Weights of a small contrastive image-text model.
Model: encoder arch repvgg, encoder activation relu, encoder depths [4, 8, 4], encoder widths [80, 128, 240].
Training: adamw at rate 0.0011, 7000 steps, batches of 256.
Data: trained on rendered solids tumbling over patterned floors, 18.4 epochs.
Rows from block 6 of the image encoder of a small contrastive image-text model, named by matrix and row number. Rows with one number belong to one channel. Each number is 500 + 50 x the weight over its row's rms, rounded and kept within 0 to 999. All counts start at 0. Numbers have three digits each.
After each channel's rows are labels from the 100 images, of 14848, where the channel reaches its highest value: "strongest on" is what is common among them. Only what is clearly more common there than usual is listed. The data: rendered solids tumbling over patterned floors.
# c3: 3x3 conv (encoder.blocks.6.c3.weight, 128x128x3x3, each kernel summed), inputs 0-63
# c1: pointwise conv (encoder.blocks.6.c1.weight, 128x128x1x1), inputs 0-63

c3.69:376519585542458551482533495499488496462537420489530516532492434518424402526487508440519510531469457462459553512420486523463481436523447556471582572539479496437457464495524489485457606481474512
c1.69:595500516568482500562534500482512460500500552533450446520458452434549500399483519500497509500500569429500500384545500598464416405480356456460466500515563500416500543483531496500425473578453500
strongest on: brown object; its colour: brown

c3.123:501491470499515562486487534486528504489537522423524456520481505499496335536539492532521470511563457459374557460449442523503426478554581475488521573500508545509480461491470495479485530512533540
c1.123:530500559563497434561517478500500481457468433490470564469497510431500453500448374410546459500475531500500452462475500547500500500398500500395500509410468339500537423538561441503421480500499545
strongest on: brown object

c3.91:444470483499523543477476456470487479526507499532451469474504602575584524506489489580458512479510468494508433417521549467489553485434538544566562420474519497453505400462419476508474531443512436
c1.91:500540540576545469430500438500500500534539460500500500460500500517500408465500474599338500500500487469416600465532470500459500520500500461498442496543564542500563477537530492500500484500452500
strongest on: light from behind the scene

c3.73:495543459542532601539466537589474518510508463532487537439578503514469526530549504505465499537528469544457520511476512524455493477562514532486526500645488477547398496498505465535489411515485534
c1.73:506469482461499546495450500433408546500379500469512500500517477473467411500426488500413492444464392380376519500459546514405419445474453533547552452500329427473438564480517476477500500440444500
strongest on: green object; its colour: green

c3.85:459580456494429581493503488543508456464524549469396459462394459470477516437487482493527490379473577472481518482526500497600477419500525406521569514403536495454437490498456418475447499547545390
c1.85:500488467500500500564582463516543608572614573519436451557423500500507514526525555559536592400466659579467537560438513468621500560500567377558524538505554566538560463510468500539500439471490500
strongest on: red object; its colour: red

c3.32:467511521531441482521550470558470528509507529433520562512500526491560499555544530543552561579508331554495523555428594448481501483444473516662497452484522489398592593506413475427586492579525470
c1.32:500500500500492523450497447500478494461531538464418556500505563500500500500468501500402500500439409538500424510403464500364542567521500500500677298512488524419500528470589575461482478474498468
strongest on: brown object; light from the left; its colour: brown

c3.47:520491528571432451491525475415525496454362487509502601521595499446546581449501465497469486561511463471472577503505493435497491493417396558511340405510511424459492423514456473509484505596438491
c1.47:558608393500540435500604500500591500496584535591529500574552532549500564529500561500500500500527572500512500453510563500502500660554478500488449477581583492500504500500500500500523467500500561
strongest on: count: four

c3.64:482460479486475570545547437456554451459495504410475543490476476473438328465523529597609472555533577531460522473543454610542440463539570551476525547473487490491440542577544487492497562555620499
c1.64:498500504500500459417511412425448479424478359468522500460431465499446326441467500440490511610478527457440484407539460462604432500428432482500487458518406443500386508500464500500558568488500483
strongest on: pink object; its colour: pink

c3.27:441425509514507518604474493435437515507458467512569430551480491522475496517476516244478485560549520457489503493492631508494552538501509519578568475512489480509438514574534510464439483553484467
c1.27:455501410481546500500508500515500522424500501500500510505500500500500500370500541525500522500479500404500462500516417500500500489486500446506423500488503500542381500500453500469500497502482534
strongest on: pink object; its colour: pink; its colour: purple

c3.126:489502564544528570513513474484520554492522541486429490547553506480463563494513487499556503359475525397545544557545544542486453519494552501394468550493477474484595418456461490478491434563469396
c1.126:444471580525472497500548476478472513483447497528453500473573495484500603500500512500528495366416467500613429470525603481520478523500454500379435532500486500442570401500500413474450487456500400
strongest on: brown object; its colour: brown

c3.117:519458498504476495465456543439488445500463509484465455467457479512491523552439464462472445522519468501511467508467431491466450492481487510469480463523540457468401405489513500464481483510456366
c1.117:617540500500553578500521500588533547583546500517500530625566534552500508615543560526500500513556525500500555506469575500486508570500596562524500605578551601579522526541531500492500542500566550
strongest on: green object; its colour: green

c3.22:490520446469518490491496327449514566512486387493514436504506490480266488501493467504503501477487499469497460507509545463483465489476569511536521447494321467487510517513501465503478512434515491
c1.22:480382465371454551450500604500500500520514479500525512502500440495540500501441500500560500500471500489550545500500500448500500500378501530620500473401500430474543560500409581538441489561500500
strongest on: blue object; its colour: blue

c3.88:528591450543437503534512319505429424498496504537452565518508529523468457554501493474485532517479508464439537481562580473521475478489630475559460521539518474505490466610553420500432488490650481
c1.88:464571456469550515583449314500500492548492447606576500489537500560440355492500479500529500527569490500382347422500500443538500500479483557508500519609522500484500411532564500515455552500546500
strongest on: yellow object; its colour: yellow

c3.76:502514448508528533488458496655506440459436548520553487463493511523469551496490490544473470491541563502540418400465386516473591503561489590465503507472530509514463551539569459472513463515543557
c1.76:450558500522500509495581474500438551561500595533436500565619600470474545500555500527515503497501443500575410518500579441500471533500545555525484362566467500500423489500556500540503497515500467
strongest on: white object; its colour: white

c3.24:488446439523478432477553389517479523461492603528492543492542474477514591342477528506436538575548502615502503489475596496556513451483550471572494495613583489525525540510483507576578533434535427
c1.24:447423373564502529473499500500524508520469557500488500475521500500482542500465543500500470456434500500460500496520620467513492500500532483500635524500477500500392536501516500468584475509500351
strongest on: white object; grey object; its colour: white; its colour: grey

c3.56:509494429569479461534526453584516476489537452580578486506514482499403555442520500530510517522495474485530472474522559474481497489428549603483441436506545429447424509546329467558511575551569505
c1.56:441519355495500500535487454500440500481352500397500500381475463563382442500464500488500500500500500499461452449500632463482500458516483557500568437567561569599490494539498500385523521500538481
strongest on: count: four; white object; grey object

c3.53:493515433525465511482499436502567366511519495497510504492532480486542450503483482511530479535496449481441586541550490554381456497494495482490477471486501488508210489524525512544474491460511534
c1.53:500505500478571500500472519500500442570454500509500500495468500469397457545448551505547500426401500422535500459500500500556517500504522397437438500500452408384545354500465457389500510489476500
strongest on: yellow object; count: four; its colour: yellow

c3.36:493504445562493448528498490470485509492451558492413480507552550414518628524509437575476501408457475551520566402490563506513516467406447523559450473543535468452532473475455414536537549599597504
c1.36:488586432557483455521532480509463488444508530503534500500684532507500580549500579552500489486517500500500571470532500454516592500613412500511441578500514500500449500599553488500500487500557520
strongest on: count: four; red object; its colour: red

c3.46:506546483486431537517442435452458495535497449541502504484458483457451449553491462441536482522486529489542453463427554436429419481434482490424575473493429477492534473479431451506494496360502493
c1.46:570618435466555620500508505587500486527541509459595541500500479565599441547576544627500549500500592510474500604500455499453500500500507465472500565511568500500500485494500592505593438534525556
strongest on: orange object; red object; its colour: orange; its colour: red

c3.61:531396448632462480431445470504503497574537469514493445392443450502412492569554492481494516549472468551473540447467499421477485524528485577460497497527527553584537475422572436484508495338449517
c1.61:500378434500522521413513500434472500500332512500428500500453500547328507500500500491500493500598500500500625500500500484446429500507500604500583475508488483500500537411545521458472407410472495
strongest on: red object; brown object; cube frame

c3.68:495467545463489547495504579500453508511523495520482498498527455476452562547550485503473514458521448504375521517452440527361453521479487481527524475527467548520451515355493555492497417505476574
c1.68:511500439500536500535444500491470500492452530490513500460562500517439364491491480462500500500426423451257458424460419495330400500465500503500536520500365486500414532465467531500426500423531504
strongest on: green object; its colour: green; jack

c3.37:426444420560485501541547388496470546473468467536451555470534468464471520524482482466544546472486482556567514535264511530577551390486485442505500481498481449520451535550499472500398433507486424
c1.37:594493419500431491362465463539500500500499500426500388530404500415500543500458467485405489490573460500500500476500517566500500500481500425500500500543506500453500644500500417497515500500500432
strongest on: pink object; its colour: pink; disc

c3.59:449605465503493494456510499475521493493498595521466460455543505480510524527519490504391501495458519561431534590499553462553443405442339489484541446530518504499535523406477517492481446481504531
c1.59:500524369500500588591495474500500540500496500441568364500500489562587500528500573608493530500519500500500445565500500410504495500537590482543500490500566559500500542449500500529495500487554535
strongest on: pink object; count: four; its colour: pink; spring

c3.43:339483450376514513462442489508544534448528511451585573530477504531451533512515536440489524504500513506519487536442549415557539454511456459545605546526513551505500495519508507490493440479500489
c1.43:415554407422546596500500462509500548496474580500500493516500500565500480517486543500449528500568452500493509481446500447556500500617480463456500500558500551500510441501577500441500546469500500
strongest on: light from behind the scene

c3.106:550463443512585602597479456491475489546442424478483484473517514586473479503407521528485451491557542438540528455466554495536523475525618471578585485554458488538500551552498502480524493467484420
c1.106:469469476466415447467389455500552483437500500474349527360500507500453500500419519500500405462488500475459591564500319485476498514542536375426504484500500500486500389440482430482425472422541485
strongest on: pink object; its colour: pink; red object

c3.75:442470513574431384393507536455444561464423549526496453478538534448475604479475447415392509544496520525547557515511573475539531489423358490541358406504545485492593494450470521483513567494477539
c1.75:500584456500562500644500500500500545555503500500500549549500531571566500587555612538576547500555568583544500500500554500500500549587594500555583500570500588608487500565500547500554510507500500
strongest on: count: four; cube frame

c3.82:498438524564553469432502503556515487518547528480541508543527467481440474442497501523504521477474547447462563478518401514387546560535449455568416526450520620540506495300486599476507538477449489
c1.82:500379453500500500368504500487406413483478554460521422400485500485500500434421478500399559500466499476429450543428399500472517542546488507527500551476553517474500500386500517433511470500489619
strongest on: brown object

c3.7:505481494532576536532383553575448567558389574496487524493522553406442565522492490544499491433508506459530469532445535476525532473490612464458527525553544381465671453447499452477510520514597480
c1.7:500500477426553453520494540515500527500502443423500424576393488500377561383500464502500492368500500500492431500428488500576451500424450432500516473500455500502581500500438516524500474453416370
strongest on: pink object

c3.29:476489504506619553549437534533539487474423532539409505418496515491433368409405531514557328455479502443487560487481464480578530480506558531469529517467531480497638470585526465402505487483558546
c1.29:552479500525500330436542500500535513528500500500483381500484520443500425460500441500543500500434500482547500419448542402707480500420506416432500473531428429500500467471469409557500500500416336
strongest on: yellow object; its colour: yellow

c3.19:492558622515529516515528539498570508497507471490541489505324520496467496495530472476516491549502502504549540545575456430407568514479550486449466514424467529512557445545461475498532405562504487
c1.19:540500500551500500464469487425439500417500405455500468500500542515500468393424513526378500500551569500500588470500401536500542500500549458500472417367500451488500500488550517432449500490557555
strongest on: red object; its colour: red

c3.102:481479441448501432413536603505443439515516368562477388574531519472543506546478542488465546413501491468453516585480467520546522559538502511469403536501448521498425467491517506522479501403485478
c1.102:500496500497463516500504500448365548500481482544464497523485574500568500522500572461500485450482453405318427440499500596428500551514500496500500529500500500500495463500498569437462545443500542
strongest on: blue object; black object; its colour: black; its colour: blue

c3.67:448662507487452410464491486456474504504468537521550482444504502495480535523512433481464537459447575506538417554450625491513435447471509470456512476490500483453522463462416468448540436542483499
c1.67:549523500424505545502544477504559494485537603557581610599500500645500500500500514500500512571547594491453532536500457462594500559510473465393496553520521530494417546563562537488495453500558500
strongest on: count: four

c3.115:484575437443473487437500408506509434506461472493543482507497506504462425515515522533478538431529526503437542599527507516421414475487538469534514415475466455442434479488389475520506510520523447
c1.115:500500500481593500554574500555522496500509448531586530551524499548448500610584554522636558549534499575500364533500500500464604500517526500560500515500569531546518500573500524546484515599509496
strongest on: orange object; its colour: orange

c3.57:496480499472518445525487448545569519548522256510587434536504499463467508544551506487511510597535526466556473526474477571483541514520522504533457516497381518525532539483480335480467406521445572
c1.57:480431563516500511500461538559442511492498589500442561476408446496548612487500441560487450416414592470500495459615500545423530465355467448464475500514524500410452500500500475500496518500500456
strongest on: purple object

c3.127:492490388528474509508496513512483443501525503496529492514496509482579400514513474496530543508496465504497355461491532519535453496486512500492512467542546501478492527512505470513519536460474531
c1.127:551539540499503482445514495438500431446357453488500603500402531461500439500518500549479444419416447389404500500574500498500554455470531500409500500419500500433565441432500440446434500500348500
strongest on: count: four; red object; orange object

c3.118:416588448479499488550467529522503572466500509461572537471467530480421537488463436477477513504509487466492420491478495463592621550456545443541593562389536501527488508580447457478506485477571523
c1.118:510514488519473500500500500500424466556500399488483620599577500523500481475500500487463555485500387453472416500425474386500500447419559408453500500562549364460500535572500500516537494500566565
strongest on: white object; black object; its colour: white

c3.122:420422498400522479440463453485520497481541507451527596565520516576450428546524524551391465476542463455534450507487527519512447460484471445542628487579476522485529426508513496422535509471481438
c1.122:470486500353460559500500502565549500500515531430548500574387523468500449500554505445500541462534514569475388555500500459606500500618655500531612500523434597547500500500503500500484500500500412
strongest on: orange object

c3.100:489488456470554561500481527541516515496557499456517456519444514527558358474525536504514484457472490471538478484524511484493412602532588540530509498549508468477516442512535510464530463558553358
c1.100:500437500441500664465500500483523409525500541538532434406544500488505589500401500460412524491500528550506500418462536594500599500500448616605500500528551543495438500453500580469442500543436494
strongest on: green object; its colour: green; sphere

c3.26:437492533456394531493447405435479444444489476452537411474467460472475500519495398518464505503490525577544595600530575486449523454461448509605591490435503492492450509396542549436458441446426518
c1.26:500500441460584500512515445579572502565500610483432500530482583500583447550512527500500531500547500500532522500500549500500521500621563500500500615358500562487570506413500500522486390500500500
strongest on: red object; its colour: red; egg

c3.83:522493539518572569571439480491419558485507499545519531470479458603470400483454531503562418534536498465422577429482479479413507460567505492489471559494521537511512552600468526448518445464494497
c1.83:415493500500500443524432429500500461490482458494486500500495520488388500500500511474453456453471430560586408492416500500498514422511576500408500464531443500463439384556451400547531503478472384
strongest on: orange object; its colour: orange; cube frame

c3.99:545501532540504560528463502467483518447477546504510449517538469562507409486481483499466493509473462503525488436567551512455488496493545545491464482469504501495486493521511562458504403407508462
c1.99:500500500500500500508468500474524500542500513487500500561569500474516414519457523408545500500560467581500517627492509449500505500500576411515484500500486476444516500500458500540552572500511494
strongest on: red object; its colour: red

c3.103:423465445473506464395498510431457437504439516510445437521483516566511546539508514370390490424556462501515549542456599497528582463508515552476495419552497475477446482537589490517514443448450452
c1.103:546563471500451500622500500473623543500640500500500477500500500500485500564585604500573500589587638500545551500500519519551482500519610448534500564500595500583538500517575500500459500574623500
strongest on: green object; yellow object; its colour: green

c3.5:509492408416614339607521470446502537519530452426545546502512426485507465536471509506501529491484529461476458600462589511571516524474565517621562433467427471489450457586564461444498447519542423
c1.5:470500500457565558579503482416500500500566401500569590555549425464525448477451453500500504500500500510393415549388369531492594392519500499490523500500500500500500464499559619399402500429495447
strongest on: light from behind the scene; black object; sphere

c3.35:515484498486551521583525528607480482523590521543536489565531537500535540486538497557558519537486515529492230438489547523517572561557566544510499562458502500533495509502476536499478518475533503
c1.35:526461500512456500531450474500500443500500433480394564435495523500514500358337404445500368518484495399500538474500428554464401520525475500481431523368467325365467528536429495456408420478523502
strongest on: red object

c3.113:468430516514390524386488521506453560467485407494423482464473496479468546487517475394487542537513558540524610492500502459554461459489420477502474464453486503489477527451419498456497435588440488
c1.113:551511500500501560500479639493472500516500376433517500500510625569500500510529500445500500500551540500500557566475500414500499466537519500507586562472500519546500500500500480498500457500515500
strongest on: red object; its colour: red; dodecahedron

c3.17:510537515478509531540497518486449542450440441458427427497461501489373450481466434507537460458482526409516522489469515516586496401423528463428569474479439457463648446591482421451522438519581382
c1.17:496527561500525560500557475500500558523521494500450418482500570501500540519562503500554541491538549500615500500466636531624500500581583469556500562500548576596500500500523521487552550500500441
strongest on: yellow object; its colour: yellow

c3.10:501604522568466511541522401493331539487423592475507601534553484495495568539548479473555536563554527495516496551527502491564410526495460483619495531489577452483489557533447419482508517539541502
c1.10:517563520570533462581474403590524558500500546500439500500589466520577500544521583506569501500455436503564500507395381475540467576541500500410491554500482511488428504649598500500433452500531441
strongest on: orange object; brown object

c3.116:517459512444479519523506555489430501484519586522456499469469435464520454384500510510510523456547499506483544410487512501544486490495586493394474552561524511495473543493487577556493495553558452
c1.116:500504471500419449469488594500500500414500551457563533500446448463500456500500466500447496536500451500524427500500500500500533500500490500533478450500474442490500466500500500536557583473546451
strongest on: pink object; its colour: pink

c3.109:482532633438459486393541444452549559497477506515485492417486447491476520493530532379376472442480543491535577516490487418439549533507457543442511471428422459454594464415457515474491443478434488
c1.109:500597566500500530434497514500500548568452595570500558522470500547500500518530580578396490500523500554449667536541467406500482500525500500500502592500502500485509435487550647535500500500509510
strongest on: red object; its colour: red

c3.14:484491529462486533426466444477488472512509168507552435483495455497475417472476483497502465561568466420481552478502431532453488532484448515505503502475289442484468535482499468492466539528416570
c1.14:500400513531475500478534500544395500500539554500299442500430539505589441500469500545519489500395623524609445500566533525618513500392468500508500470500524400396537413481469515541500533561560500
strongest on: purple object; its colour: purple

c3.54:547445536457493471415499564449514455498534548465519318514531515502515542462537493568546515445464524501507431488504537511498512532510514491490506502469576558496538395349448523493398514565451508
c1.54:482500553451500500500500500443500499500459553482463500500518575581514500492500556500547458500468502500559452520500564436500546519576513517457645589424564500481523500453501500428380437545518483
strongest on: yellow object; its colour: yellow